python train.py --dataset="rendered scenes of toy objects such as cars, trees, mugs and chairs" --train_examples=48750 --arch="vit" --norm="layernorm" --mlp_ratio=3 --parallel_block=false --patch_size=[4, 4] --positions="learned" --init="torch_default" --beta1=0.9 --lr_schedule="wsd" --weight_decay=0.0
Rows from block 6 of a small image classifier, named by matrix and row number. Rows with one number belong to one neuron. Each number is 50 + 10 x the weight over its row's rms, rounded and kept within 0 to 99. All counts start at 0.
After each neuron's rows are labels from the 100 images, of 14848, where the neuron reaches its highest value: "strongest on" is what is common among them. Only what is clearly more common there than usual is listed. The data: rendered scenes of toy objects such as cars, trees, mugs and chairs.
# fc1: MLP up (model.blocks.6.mlp.fc1.weight, 768x256), inputs 0-255
# fc2: MLP down (model.blocks.6.mlp.fc2.weight, 256x768, transposed), outputs 0-255

fc1.243:50 50 69 60 64 68 49 52 59 46 62 60 30 47 40 53 51 42 51 53 62 44 65 38 39 49 46 50 38 41 46 38 49 53 46 25 45 54 62 46 61 26 56 59 44 54 30 34 51 49 51 53 50 46 46 57 49 54 49 56 45 39 59 52 48 42 29 54 36 39 53 51 25 67 52 18 59 54 43 50 48 46 53 70 51 56 37 48 48 55 54 53 59 57 43 49 54 53 50 32 61 60 47 38 59 44 41 47 50 62 47 49 66 44 46 51 69 41 57 53 49 67 41 50 75 37 52 46 55 60 52 48 46 44 50 45 49 61 50 28 61 57 51 48 51 49 50 41 36 69 62 59 43 45 51 57 56 50 66 48 52 53 46 21 16 63 48 27 48 52 59 46 51 58 59 49 40 78 50 45 62 33 52 51 47 55 55 46 50 35 60 38 57 55 51 50 52 40 51 48 68 31 41 48 40 48 59 55 33 36 25 35 53 38 49 44 52 49 64 56 48 55 63 54 50 71 51 53 58 64 42 46 39 51 62 61 51 54 50 49 49 41 60 70 53 56 57 52 50 55 59 48 64 66 39 62
fc2.243:54 56 57 58 36 55 47 52 58 37 42 24 54 53 72 37 49 66 51 44 52 56 43 54 45 47 51 64 41 63 44 42 27 74 57 44 51 65 33 50 49 53 52 51 45 47 62 61 50 56 54 56 61 63 38 49 78 46 52 49 54 43 40 26 45 40 39 51 61 41 43 38 45 54 57 41 50 53 54 44 25 44 50 54 52 30 57 52 62 33 33 64 57 35 44 49 38 54 46 46 43 42 44 38 40 55 45 25 51 57 45 61 56 44 43 50 57 26 68 33 38 43 48 51 49 45 53 43 49 43 42 41 49 54 44 71 62 41 53 43 50 44 45 56 67 50 51 57 51 57 51 51 46 55 48 55 49 64 59 44 37 60 73 49 47 35 52 61 55 44 49 48 50 65 51 36 58 50 60 69 50 56 56 53 64 20 33 45 48 45 52 65 51 58 32 48 72 41 52 40 58 48 62 69 38 39 51 48 53 44 48 70 62 51 53 50 57 44 62 55 57 76 48 49 48 47 43 62 45 49 32 56 45 50 51 52 52 65 65 55 45 49 52 47 41 72 73 56 47 53 40 52 46 50 29 39
strongest on: mushroom; largest object: mushroom

fc1.53:46 55 49 57 39 65 49 62 32 30 62 44 42 53 49 59 49 49 50 49 62 40 41 42 46 41 50 46 49 45 47 45 32 52 43 70 53 54 45 32 59 67 46 53 54 35 66 62 53 34 54 58 43 76 48 50 59 51 52 50 59 44 27 47 59 50 48 61 50 44 49 44 52 54 54 51 32 33 61 49 32 48 43 49 44 42 64 30 31 71 49 48 38 29 35 70 59 65 59 53 44 50 54 49 53 49 45 58 28 56 56 47 77 75 49 51 50 48 66 50 47 33 45 26 53 47 54 59 50 48 40 59 55 57 51 52 50 50 69 41 58 51 38 56 56 51 62 53 37 45 47 47 63 54 41 45 46 25 43 50 53 58 46 46 26 50 28 51 48 53 46 51 39 53 49 50 47 44 37 28 65 61 38 48 37 52 75 30 63 39 75 46 49 49 50 74 41 50 48 46 67 51 49 44 45 47 18 51 45 43 54 49 59 67 51 50 33 52 56 47 57 62 51 44 48 57 46 51 47 49 48 67 50 51 44 38 38 49 55 62 45 56 53 45 47 56 51 50 64 39 51 41 44 54 48 55
fc2.53:38 51 38 52 57 56 53 49 36 44 60 32 60 53 50 81 44 47 70 64 49 46 41 65 28 57 61 62 38 57 42 52 27 58 48 63 49 57 58 56 43 50 43 56 43 51 49 56 56 50 47 57 51 50 49 52 33 53 51 43 55 49 35 60 60 71 56 55 47 38 61 56 50 40 48 44 34 65 48 80 52 40 75 59 61 45 52 45 58 46 50 37 45 65 67 50 56 61 57 52 33 41 44 53 50 81 42 50 49 58 50 48 41 52 40 59 35 47 48 52 49 53 46 58 49 43 64 50 61 46 42 47 45 46 68 20 51 60 48 52 55 39 49 48 45 56 57 56 57 48 31 49 51 51 36 47 52 32 54 52 52 43 48 65 74 47 36 52 57 47 48 54 32 41 54 48 52 38 52 62 46 39 42 51 42 46 52 55 62 48 60 51 48 58 52 35 80 67 43 50 51 55 31 43 43 49 39 26 74 58 50 58 46 39 50 33 30 51 43 59 43 23 61 50 49 52 34 52 53 49 51 62 51 47 42 48 49 49 48 58 41 43 25 47 48 48 58 30 42 39 38 54 46 53 58 52
strongest on: house; largest object: house; robot; largest object: robot

fc1.584:54 53 59 43 47 46 65 51 64 47 57 56 45 51 52 48 48 47 47 60 50 55 38 39 52 62 46 32 48 57 56 35 42 50 53 46 59 47 39 43 52 40 42 41 45 45 55 52 42 53 62 55 50 51 51 25 55 49 34 47 52 46 37 56 53 50 53 66 34 43 51 30 54 68 58 51 56 48 49 24 45 70 66 49 48 44 24 55 51 51 40 70 44 53 51 38 52 38 80 47 31 39 53 50 51 70 52 51 41 64 46 40 61 47 88 35 54 47 51 67 29 57 55 45 59 55 50 67 58 68 61 58 50 48 51 69 33 57 53 50 34 66 48 56 60 55 44 38 40 38 33 54 49 48 47 52 44 48 49 33 54 57 50 50 51 46 49 64 51 34 51 70 49 50 40 55 40 52 45 50 59 54 39 50 43 52 73 62 61 49 54 47 50 47 61 49 55 52 50 69 56 48 45 49 42 79 37 47 54 52 44 21 41 48 30 56 52 52 49 41 36 48 61 50 39 50 39 47 34 50 53 49 50 46 50 33 57 59 57 55 64 78 52 40 41 39 45 38 66 50 58 41 46 50 61 42
fc2.584:45 48 64 54 54 32 48 58 25 32 44 46 46 53 34 63 57 53 37 48 37 45 60 58 55 55 48 55 50 53 54 52 70 33 37 50 59 56 55 49 55 54 68 30 52 57 37 52 46 35 57 87 60 55 41 48 32 44 39 47 47 55 42 51 50 50 52 55 44 64 56 55 53 50 50 39 55 55 59 37 39 59 54 73 46 56 54 59 57 48 32 50 60 51 53 39 55 63 56 52 42 49 56 56 42 49 61 49 42 60 49 60 53 41 52 53 48 18 45 80 64 50 51 47 57 56 64 49 76 55 63 42 44 41 53 46 38 60 43 53 56 50 51 50 44 53 35 46 45 48 51 60 48 54 45 51 39 40 40 52 69 62 46 40 43 58 31 53 46 62 38 56 39 52 39 54 45 54 61 50 61 38 35 46 39 80 46 53 60 50 53 54 41 35 63 53 33 50 44 53 47 43 70 46 58 57 35 42 55 50 46 39 52 50 49 49 45 49 48 36 39 36 47 44 40 46 49 52 54 51 58 50 23 67 53 48 64 63 43 49 52 53 48 21 53 69 49 52 51 27 71 38 48 58 70 56
strongest on: house; largest object: house

fc1.301:57 36 54 36 89 66 60 51 53 38 47 53 46 74 43 55 50 46 50 66 50 37 40 48 36 47 54 33 60 30 45 40 53 59 43 37 49 42 54 36 56 37 43 58 50 40 44 61 62 51 00 53 48 49 60 53 45 60 33 45 38 55 47 53 65 39 19 64 54 50 38 52 58 51 53 49 62 43 45 50 47 47 45 46 57 54 60 48 56 46 50 38 37 51 52 49 51 66 52 47 61 46 49 50 46 50 46 51 50 44 54 53 59 55 47 67 57 45 49 67 45 58 55 51 49 48 78 46 58 41 47 58 66 50 57 49 37 68 47 58 44 49 47 42 51 63 74 43 52 70 36 55 68 38 43 53 41 54 58 53 61 51 47 55 46 50 44 44 40 43 49 55 40 43 48 59 44 48 51 62 53 44 49 49 48 52 45 46 56 53 53 56 49 50 62 42 35 60 52 44 64 58 51 51 22 49 45 53 46 37 40 55 55 48 26 49 38 52 42 39 65 55 50 61 56 49 58 50 53 51 48 54 48 87 56 57 50 63 58 36 36 44 45 64 44 52 50 59 57 38 30 43 53 47 49 55
fc2.301:36 49 56 53 73 34 32 80 55 43 55 57 50 50 57 33 50 51 65 39 53 52 52 41 51 60 63 34 49 64 43 49 38 61 50 55 53 41 67 42 42 40 61 46 43 51 51 57 40 47 19 49 55 38 58 52 38 33 49 56 46 69 71 50 51 60 62 41 36 58 33 73 46 49 54 60 50 59 48 52 43 72 75 43 54 60 50 50 56 39 57 50 41 49 47 45 74 52 53 54 48 36 51 50 50 37 50 49 49 47 49 76 57 37 49 39 50 37 39 46 66 67 46 76 43 51 55 46 46 42 42 20 46 49 50 49 64 46 45 66 59 38 36 37 42 61 56 58 50 50 46 41 49 41 40 65 55 56 62 38 42 48 59 54 52 41 38 45 54 48 52 51 52 54 49 59 42 42 49 55 31 51 49 40 47 43 50 44 41 48 39 53 50 53 26 56 57 35 37 57 49 55 45 57 46 45 48 36 52 28 45 73 19 53 52 50 40 41 54 50 65 46 52 55 50 51 49 48 43 57 45 60 50 51 50 35 83 62 44 46 59 50 52 50 43 39 60 54 55 55 65 54 56 57 51 51
strongest on: mushroom

fc1.205:59 48 63 36 53 79 71 51 51 49 43 43 29 49 47 51 43 40 50 65 59 71 59 33 57 56 30 50 43 56 44 79 51 64 48 47 51 39 42 37 78 32 50 57 54 64 40 50 59 50 42 63 48 46 61 44 41 49 36 54 47 66 49 61 51 45 50 55 49 53 44 48 63 59 50 34 60 57 39 52 49 69 51 49 54 49 41 69 29 59 52 51 45 42 43 59 49 50 50 46 49 55 49 46 43 49 45 56 34 43 35 45 50 47 49 34 48 50 68 49 51 61 47 54 59 48 56 57 47 41 59 63 56 70 56 52 44 51 49 22 54 51 54 56 49 49 52 28 52 40 33 39 56 41 67 67 65 47 57 50 52 62 53 51 30 53 42 53 54 34 48 39 44 47 50 49 48 56 51 48 50 33 50 47 41 36 47 34 64 11 48 39 59 49 62 50 37 48 53 52 58 67 58 46 46 49 54 61 56 48 49 70 37 50 37 53 42 50 39 42 50 51 45 36 55 42 55 40 50 68 75 47 50 40 59 47 43 69 53 47 42 50 51 55 46 34 48 42 62 47 38 52 68 71 40 67
fc2.205:51 53 46 55 59 55 62 47 46 42 35 54 50 51 40 57 47 50 28 43 32 57 45 63 53 53 66 58 50 43 51 54 52 47 51 43 51 78 49 49 68 38 36 70 45 52 58 37 55 66 50 53 40 49 42 63 36 60 43 37 50 62 47 50 37 54 58 47 41 40 59 54 45 55 47 48 48 59 27 81 43 40 28 47 51 50 65 50 66 50 56 53 63 51 37 36 47 48 27 50 52 73 62 50 36 56 58 31 26 45 44 47 36 58 57 63 56 50 43 53 49 50 53 39 42 55 61 44 62 51 59 64 51 52 50 32 52 49 50 26 70 49 53 57 54 34 53 53 42 42 34 53 64 55 43 43 57 43 55 48 47 46 46 72 46 49 55 43 50 51 58 47 48 58 54 40 56 36 50 48 51 49 70 51 58 55 41 68 56 47 51 60 66 65 43 45 59 62 54 53 50 43 58 45 76 31 47 49 36 51 54 51 45 50 62 51 63 53 34 61 40 53 49 55 41 69 28 70 54 45 38 68 56 42 45 33 42 41 53 68 50 41 54 31 50 45 49 37 59 71 43 49 41 42 54 35
strongest on: mushroom; largest object: mushroom

fc1.737:51 59 52 53 49 76 72 55 67 51 47 52 36 48 48 79 45 59 49 60 48 65 60 43 44 59 51 50 54 41 57 51 53 46 52 46 35 54 59 31 59 24 26 48 52 33 48 44 59 48 46 57 31 44 54 37 46 72 46 52 41 48 50 59 69 50 38 57 35 45 49 39 52 61 58 47 50 33 36 67 49 56 50 42 70 61 53 47 45 52 73 40 51 38 38 41 54 38 50 54 50 50 49 49 38 49 55 49 24 47 26 41 49 60 64 53 40 50 68 47 47 50 58 39 57 59 55 75 57 52 48 49 52 47 50 65 68 43 55 36 44 51 48 42 61 50 53 46 48 72 51 54 52 48 40 64 49 45 49 35 55 58 62 57 29 45 50 53 59 51 50 42 34 46 49 45 28 56 56 53 55 29 50 47 25 56 53 45 65 49 66 50 33 52 52 46 47 62 52 46 75 47 53 44 49 76 41 55 52 44 50 37 45 51 62 48 53 56 49 50 40 29 48 43 36 55 65 50 39 62 50 52 51 46 51 54 51 59 52 38 43 55 57 47 44 73 27 52 44 52 59 44 44 49 55 30
fc2.737:55 60 53 49 49 34 51 52 36 52 55 38 53 42 40 51 57 40 43 47 51 68 48 70 67 47 45 40 55 46 51 57 36 72 54 42 66 54 60 51 42 65 51 34 51 48 73 53 34 36 61 50 49 33 51 69 49 33 71 61 50 51 45 50 53 64 46 48 50 59 48 50 64 42 48 53 60 54 54 29 50 53 51 50 52 36 46 51 48 64 41 53 50 51 57 35 50 70 63 48 42 41 52 52 48 45 54 49 52 60 68 47 34 20 67 44 39 63 52 36 58 59 53 49 30 39 57 47 45 71 54 44 15 37 38 39 48 56 64 72 48 45 50 58 36 47 48 57 15 27 52 48 54 56 59 47 39 45 42 62 46 70 36 50 55 44 57 60 41 62 48 50 39 52 48 63 37 57 79 51 58 57 33 47 46 73 62 47 45 42 43 50 33 49 50 50 43 63 50 48 57 58 49 46 49 51 45 48 69 49 67 43 48 62 45 42 48 50 33 42 45 46 49 39 61 47 52 52 32 51 62 57 57 40 50 43 52 50 61 57 59 52 43 49 49 44 51 56 47 56 36 58 45 51 60 56
strongest on: arch; largest object: arch

fc1.450:48 42 48 47 67 50 50 47 68 68 57 44 68 67 55 49 41 34 69 51 80 50 38 33 48 65 51 36 65 45 49 44 46 69 29 42 28 41 65 50 44 49 51 52 75 53 33 45 57 36 46 40 54 75 55 50 37 57 44 53 48 51 52 64 68 49 55 55 49 63 42 49 55 46 46 42 42 43 66 46 49 54 63 54 52 49 37 47 57 40 47 35 30 44 38 67 52 49 57 45 53 46 40 61 44 59 56 56 53 43 58 50 51 61 48 63 50 38 45 49 50 38 47 57 71 59 51 59 43 51 30 52 72 61 49 51 45 85 50 45 56 56 33 40 46 53 43 36 70 48 69 39 64 38 69 48 50 49 43 47 48 26 62 51 53 59 41 52 60 42 50 57 50 43 49 45 56 48 56 46 39 56 44 48 28 52 33 41 49 51 44 50 58 50 73 58 36 50 40 50 59 58 47 51 40 49 46 48 47 49 40 49 52 49 35 59 51 45 51 43 44 41 63 41 51 51 58 33 61 47 53 53 36 60 47 73 54 51 52 45 37 39 50 29 41 55 46 57 51 41 41 56 61 72 49 48
fc2.450:67 58 47 28 66 43 62 62 54 46 57 66 36 34 60 54 41 38 54 58 45 44 65 59 46 59 59 63 54 51 43 43 56 59 40 55 51 50 55 69 58 40 42 44 44 58 44 49 52 43 55 54 58 49 47 50 33 64 30 50 50 49 48 64 53 60 39 58 47 56 59 46 54 55 24 41 13 61 47 54 52 47 53 41 51 57 58 43 73 45 48 46 45 49 49 56 37 42 52 69 51 62 63 70 70 58 63 47 53 48 43 54 51 46 48 57 53 42 42 52 44 69 54 54 46 57 66 49 49 49 50 49 61 54 52 41 64 65 65 43 48 51 52 46 36 53 66 21 51 56 44 34 50 39 41 22 52 34 40 55 52 48 51 59 32 57 53 41 58 48 40 53 63 50 56 42 43 45 42 43 58 44 38 50 35 41 53 38 42 66 66 49 50 49 63 52 41 58 46 45 48 46 24 44 68 42 28 41 44 30 38 62 45 52 52 63 63 67 49 43 50 45 71 58 49 53 45 50 51 38 65 48 68 52 29 51 38 51 32 51 53 50 61 50 60 47 40 50 62 59 36 56 63 37 48 52
strongest on: house; largest object: house

fc1.351:56 33 54 68 67 52 44 48 51 45 29 57 45 63 29 50 49 42 46 46 68 61 58 58 25 55 45 50 31 46 57 66 34 86 41 31 47 50 50 62 72 51 45 59 59 63 41 45 43 68 39 61 52 49 66 55 49 50 49 47 41 59 59 42 71 50 49 48 44 48 48 48 33 61 52 48 55 50 50 42 21 33 55 59 50 34 41 45 54 43 41 40 57 66 58 53 28 54 68 36 51 47 56 51 38 46 51 49 43 49 45 53 50 51 56 47 51 24 51 55 46 68 29 54 55 63 56 46 48 47 40 72 45 50 49 46 51 48 39 50 47 49 47 50 62 47 47 47 51 60 47 54 44 51 54 51 45 39 46 52 51 38 51 48 27 49 07 41 33 53 48 49 27 57 35 51 65 58 50 54 59 48 46 42 50 56 50 53 63 38 66 56 51 72 51 45 52 50 47 54 63 50 45 55 48 42 70 57 40 34 49 54 48 50 42 42 55 42 37 38 55 64 54 65 70 42 42 58 43 50 55 49 47 59 38 51 53 58 66 36 50 49 49 41 55 56 45 50 44 57 35 54 47 51 47 44
fc2.351:55 33 63 56 50 54 40 50 59 55 44 61 53 40 54 49 45 75 52 50 46 61 51 38 41 34 51 62 31 68 42 54 46 51 52 43 39 47 43 21 66 54 55 58 32 51 51 44 54 53 68 61 49 61 55 56 58 44 45 50 47 50 47 38 50 56 39 46 63 33 50 47 50 55 49 41 50 73 45 61 39 51 52 52 57 52 51 68 45 33 27 49 63 49 37 62 65 51 50 51 81 52 30 51 55 54 48 38 51 53 49 63 54 42 25 50 69 44 50 38 50 27 45 53 52 50 42 42 42 32 50 43 35 47 34 50 61 63 54 44 54 41 50 51 70 50 61 37 53 74 50 59 38 51 50 53 61 58 51 39 48 48 51 64 40 61 50 34 50 50 31 41 51 58 56 41 51 53 46 52 54 64 50 35 56 50 29 41 25 37 58 43 61 60 60 54 52 39 49 62 54 48 64 60 32 45 51 68 47 47 39 68 50 50 43 52 64 55 70 64 49 67 51 51 71 43 43 49 46 48 47 47 54 47 64 29 35 67 60 46 48 26 48 49 42 52 56 50 53 51 40 53 42 52 39 56
strongest on: mushroom; largest object: mushroom; tree; largest object: tree

fc1.449:49 46 50 54 61 45 50 50 43 44 52 57 43 51 50 53 37 32 56 49 59 50 38 36 38 55 37 46 41 49 48 56 49 45 59 51 40 52 45 45 67 46 49 64 59 43 61 46 65 48 50 24 50 51 60 50 50 69 52 49 47 41 45 40 76 36 56 70 22 40 49 69 64 49 70 52 51 43 38 51 50 44 48 53 45 43 47 48 50 53 56 45 41 35 45 50 55 72 65 39 52 35 51 60 52 52 42 54 36 45 49 52 58 49 62 65 47 36 63 48 48 48 48 41 56 50 60 78 36 58 39 50 58 28 49 64 49 82 49 48 67 51 57 49 48 57 51 47 52 38 46 63 52 45 38 47 50 34 68 34 45 43 37 34 47 64 23 61 41 48 47 63 42 53 52 61 34 62 47 58 47 52 40 45 34 44 69 51 56 50 55 52 51 57 89 51 48 52 41 68 59 53 35 43 41 50 49 51 30 49 63 53 40 53 40 38 38 44 47 48 51 49 54 51 56 61 32 49 51 43 47 52 62 47 52 72 56 63 59 55 38 50 55 48 37 43 37 36 49 51 35 54 50 49 48 77
fc2.449:63 51 47 40 54 51 45 53 45 53 48 29 41 59 59 71 55 47 76 50 45 49 59 51 68 53 52 52 53 65 46 47 60 50 60 42 50 62 44 58 54 66 56 53 45 40 62 50 48 44 54 47 35 26 50 74 49 39 45 60 50 27 25 49 50 67 58 49 55 49 45 50 70 48 46 65 19 52 61 48 48 60 46 54 21 48 47 37 46 51 54 46 64 39 47 56 54 55 45 78 48 51 56 29 48 47 52 45 65 47 47 52 46 51 37 51 77 44 49 29 54 51 37 48 30 32 65 49 55 51 51 40 54 51 61 53 53 71 43 53 62 51 52 67 53 42 57 61 55 49 60 56 44 50 42 52 55 27 42 47 37 52 53 52 65 55 48 29 46 57 53 55 52 51 45 36 57 35 61 49 44 43 52 61 50 52 55 37 51 51 48 56 53 63 48 48 43 46 52 41 49 55 44 33 63 51 28 38 54 49 50 44 49 53 49 43 50 62 58 56 39 51 49 69 57 51 41 64 54 54 54 44 47 51 45 49 03 47 34 53 47 41 50 51 35 51 45 53 50 35 59 49 47 56 64 69
strongest on: mushroom

fc1.484:67 40 55 68 49 60 36 33 53 49 39 42 44 46 54 56 40 59 54 37 64 63 40 50 48 47 50 49 38 68 55 37 54 37 50 37 62 09 61 47 52 20 48 57 46 72 49 46 45 69 50 42 50 49 69 46 43 44 49 53 47 37 69 41 50 52 49 51 41 50 50 66 44 56 49 46 48 70 70 47 49 53 40 54 46 51 68 50 38 58 46 67 52 50 70 61 45 52 50 51 55 50 43 39 55 51 62 62 40 43 41 51 50 54 53 28 55 44 62 63 63 49 51 52 48 48 52 51 56 55 56 41 46 44 46 59 28 76 38 71 49 36 59 52 55 31 63 41 50 55 51 52 48 49 52 64 73 46 53 50 35 51 30 41 44 51 50 49 61 48 51 41 42 47 49 63 43 48 45 50 39 50 35 50 52 36 50 37 50 29 50 40 50 56 65 50 52 41 51 44 40 57 40 63 50 34 40 56 49 55 41 52 52 50 43 47 31 45 45 52 50 64 51 38 57 62 61 49 40 55 32 55 52 72 55 58 41 56 41 48 55 53 40 65 69 48 52 63 62 40 51 33 51 73 68 67
fc2.484:47 69 41 37 48 35 46 70 49 50 68 68 47 69 62 45 49 65 52 45 45 50 55 61 52 61 58 55 51 51 47 42 18 49 81 65 51 51 53 68 51 52 43 44 42 43 54 54 47 46 34 79 53 54 41 61 49 49 59 65 57 31 47 47 54 81 53 47 56 50 53 52 56 56 36 56 44 72 42 41 50 49 76 52 37 49 57 37 58 57 41 52 56 53 68 61 40 47 47 64 31 60 32 49 57 51 39 45 56 64 37 43 30 51 46 45 53 35 40 63 43 60 40 64 45 42 30 42 42 52 59 47 46 79 49 48 47 42 51 53 48 46 54 45 51 44 51 42 27 48 53 47 44 42 63 41 50 49 51 41 31 48 53 52 50 38 58 40 66 44 35 59 43 35 36 75 56 46 49 62 48 44 41 46 28 42 49 59 45 60 50 38 38 45 51 54 49 59 50 49 56 49 54 44 42 46 36 44 49 51 39 66 32 60 51 51 51 49 51 66 43 60 64 50 53 50 35 62 30 39 52 56 45 56 47 40 49 48 54 60 62 45 57 58 34 45 51 51 58 55 49 55 52 57 49 61
strongest on: arch

fc1.384:61 49 52 57 34 56 69 49 42 46 54 33 50 51 44 65 50 52 58 50 49 67 34 37 29 32 53 51 33 41 52 55 47 66 58 61 27 43 51 61 47 37 48 28 54 30 60 81 50 53 44 53 31 50 45 29 69 55 51 51 55 50 36 78 48 47 24 54 46 31 61 36 50 45 56 53 42 50 61 55 37 50 54 55 49 54 74 53 48 31 40 39 52 58 50 43 58 59 58 52 43 55 61 35 47 56 57 56 53 56 49 49 58 50 52 59 37 46 58 48 51 43 49 62 50 44 54 47 46 73 49 45 50 62 39 73 55 52 43 40 53 50 52 62 53 32 64 39 39 50 48 49 56 47 50 59 51 42 51 44 41 50 42 61 43 56 52 40 49 37 50 59 47 21 51 74 47 60 49 56 57 54 43 36 50 51 46 55 50 51 54 47 49 43 50 65 68 60 50 65 67 53 49 51 36 53 50 46 61 50 52 51 48 59 61 45 51 54 48 52 43 47 58 47 47 40 47 12 54 45 33 49 50 50 53 48 53 59 77 60 53 50 54 47 23 57 68 46 43 67 46 43 46 49 48 40
fc2.384:41 54 71 55 49 55 43 56 55 44 63 46 41 50 47 50 56 55 44 42 40 51 55 66 47 34 50 50 26 64 46 46 36 52 59 46 67 61 49 58 53 68 56 33 50 62 51 51 49 56 33 55 48 51 41 72 55 50 65 54 45 47 63 49 50 65 45 48 72 47 29 51 44 52 49 42 37 67 20 43 47 37 72 65 60 56 46 48 46 59 28 52 49 41 59 49 56 56 41 50 44 54 34 43 73 51 43 49 60 65 48 54 53 32 15 48 50 48 53 37 56 57 50 62 24 43 51 50 51 45 44 49 31 53 52 43 54 49 54 50 62 42 53 46 47 54 33 60 51 53 45 51 45 50 53 55 47 56 51 49 51 50 36 47 54 28 60 48 54 46 25 29 64 57 65 63 53 48 73 53 47 42 51 57 54 55 44 62 38 49 37 44 50 51 27 40 56 56 51 49 55 50 28 54 47 48 53 50 58 49 38 56 63 60 43 42 46 51 67 54 42 53 58 52 62 45 54 54 26 48 50 50 50 59 69 48 50 43 79 71 46 40 71 50 50 58 57 49 55 44 50 42 58 36 35 67
strongest on: arch; largest object: arch

fc1.79:50 50 51 60 52 47 44 49 21 50 39 59 57 62 53 50 38 57 42 50 46 61 61 47 33 53 34 68 42 56 52 55 56 58 53 51 50 43 49 71 53 67 48 36 34 56 22 39 56 57 35 45 64 46 52 31 52 39 26 64 63 30 54 39 38 53 46 51 49 48 43 52 27 53 35 51 62 54 47 21 50 55 31 55 22 50 53 56 53 47 36 53 58 58 56 58 30 52 56 52 47 43 53 48 61 43 61 58 76 43 31 55 61 57 64 46 67 35 59 52 54 56 32 47 50 77 50 54 43 51 64 51 51 71 40 59 53 55 52 46 57 58 49 46 67 39 48 48 73 48 29 50 50 49 51 51 72 40 50 52 54 35 52 49 47 54 49 44 44 46 45 51 54 52 46 50 53 52 47 63 44 46 30 49 46 36 53 51 50 46 47 40 55 48 54 48 48 36 45 54 18 40 63 59 45 35 48 56 37 40 67 45 65 51 51 46 40 63 59 59 57 52 48 51 51 55 49 56 42 50 46 47 27 50 45 50 45 54 42 38 46 50 53 58 57 60 38 50 63 46 54 49 72 38 67 45
fc2.79:62 60 49 27 75 48 68 56 34 61 52 63 54 26 47 55 37 43 43 50 46 56 39 41 59 58 65 45 41 49 45 46 50 52 53 43 49 37 57 47 52 54 57 35 47 53 66 27 47 38 70 68 50 60 39 62 47 40 55 53 44 54 39 51 34 51 54 58 59 59 61 52 75 39 44 50 49 55 41 52 52 63 73 42 51 51 49 41 56 43 49 41 41 71 56 64 64 36 45 66 59 52 54 51 56 65 52 49 31 41 48 56 55 52 34 49 51 66 51 49 65 43 53 58 38 36 57 49 35 48 48 41 52 51 49 46 37 53 26 58 70 46 44 49 47 44 50 44 52 38 51 51 44 42 46 31 49 44 62 30 33 57 56 61 56 60 45 52 54 50 51 48 50 44 57 36 50 34 56 29 33 39 52 69 56 49 39 47 48 55 17 43 54 34 55 61 56 57 58 58 64 42 62 54 63 50 31 47 49 50 61 50 44 50 47 56 37 63 45 63 41 48 51 67 69 49 42 43 48 30 57 56 71 51 33 53 51 35 61 46 50 56 41 66 63 50 68 49 42 50 56 44 43 49 54 57
strongest on: arch

fc1.14:61 52 49 43 34 50 65 38 76 50 56 45 39 51 57 60 52 33 51 51 53 36 56 47 49 57 47 44 42 49 41 50 38 74 50 48 52 39 48 46 60 51 61 39 60 49 73 60 51 28 32 49 54 33 52 55 68 55 42 51 70 51 51 72 52 33 36 48 49 49 59 30 46 37 52 49 73 46 67 53 46 68 33 53 32 49 59 48 46 44 62 51 44 50 51 50 48 51 53 61 55 71 40 47 53 48 47 65 36 50 59 48 52 55 50 48 51 50 49 49 28 38 54 49 59 58 50 48 41 55 59 47 56 55 49 45 34 60 45 50 48 53 72 67 51 47 39 44 65 55 58 32 53 50 55 50 50 49 40 72 42 37 47 40 49 84 58 46 58 35 51 51 39 49 53 58 40 49 49 32 51 06 50 44 50 45 66 26 55 38 51 45 49 39 49 58 53 55 45 50 48 58 52 67 51 45 46 51 42 49 43 53 48 68 50 52 43 50 47 37 55 82 43 39 57 58 38 34 55 44 48 50 54 55 42 58 54 40 54 45 51 30 40 48 48 38 65 50 60 47 49 50 58 50 51 62
fc2.14:42 46 52 61 56 39 42 38 54 42 65 51 42 35 59 48 39 50 40 49 58 45 58 58 58 59 50 44 12 50 41 51 45 46 44 51 66 53 42 51 50 49 41 57 55 59 56 49 35 53 49 47 59 46 51 47 51 56 57 48 44 48 56 51 42 59 56 47 76 52 56 52 38 48 52 40 50 26 39 63 55 22 54 50 51 57 55 31 63 35 54 47 50 60 40 70 34 41 44 52 59 46 48 55 65 54 57 48 46 56 45 49 51 75 51 51 41 60 69 39 41 46 60 54 58 51 71 47 48 47 43 61 54 38 55 41 52 61 54 54 49 48 48 37 44 58 51 49 41 42 50 55 57 48 53 37 21 39 65 64 52 54 43 34 47 60 33 61 56 51 54 48 40 60 51 52 51 50 58 45 55 36 63 48 47 48 49 52 55 82 50 50 59 50 49 47 48 56 63 20 60 36 51 51 60 46 51 53 23 56 57 49 54 53 66 30 56 36 42 21 57 63 50 53 38 44 51 57 47 50 49 63 57 37 54 64 44 38 48 45 40 72 62 30 60 78 50 54 27 44 50 51 49 54 48 70
strongest on: mushroom; largest object: mushroom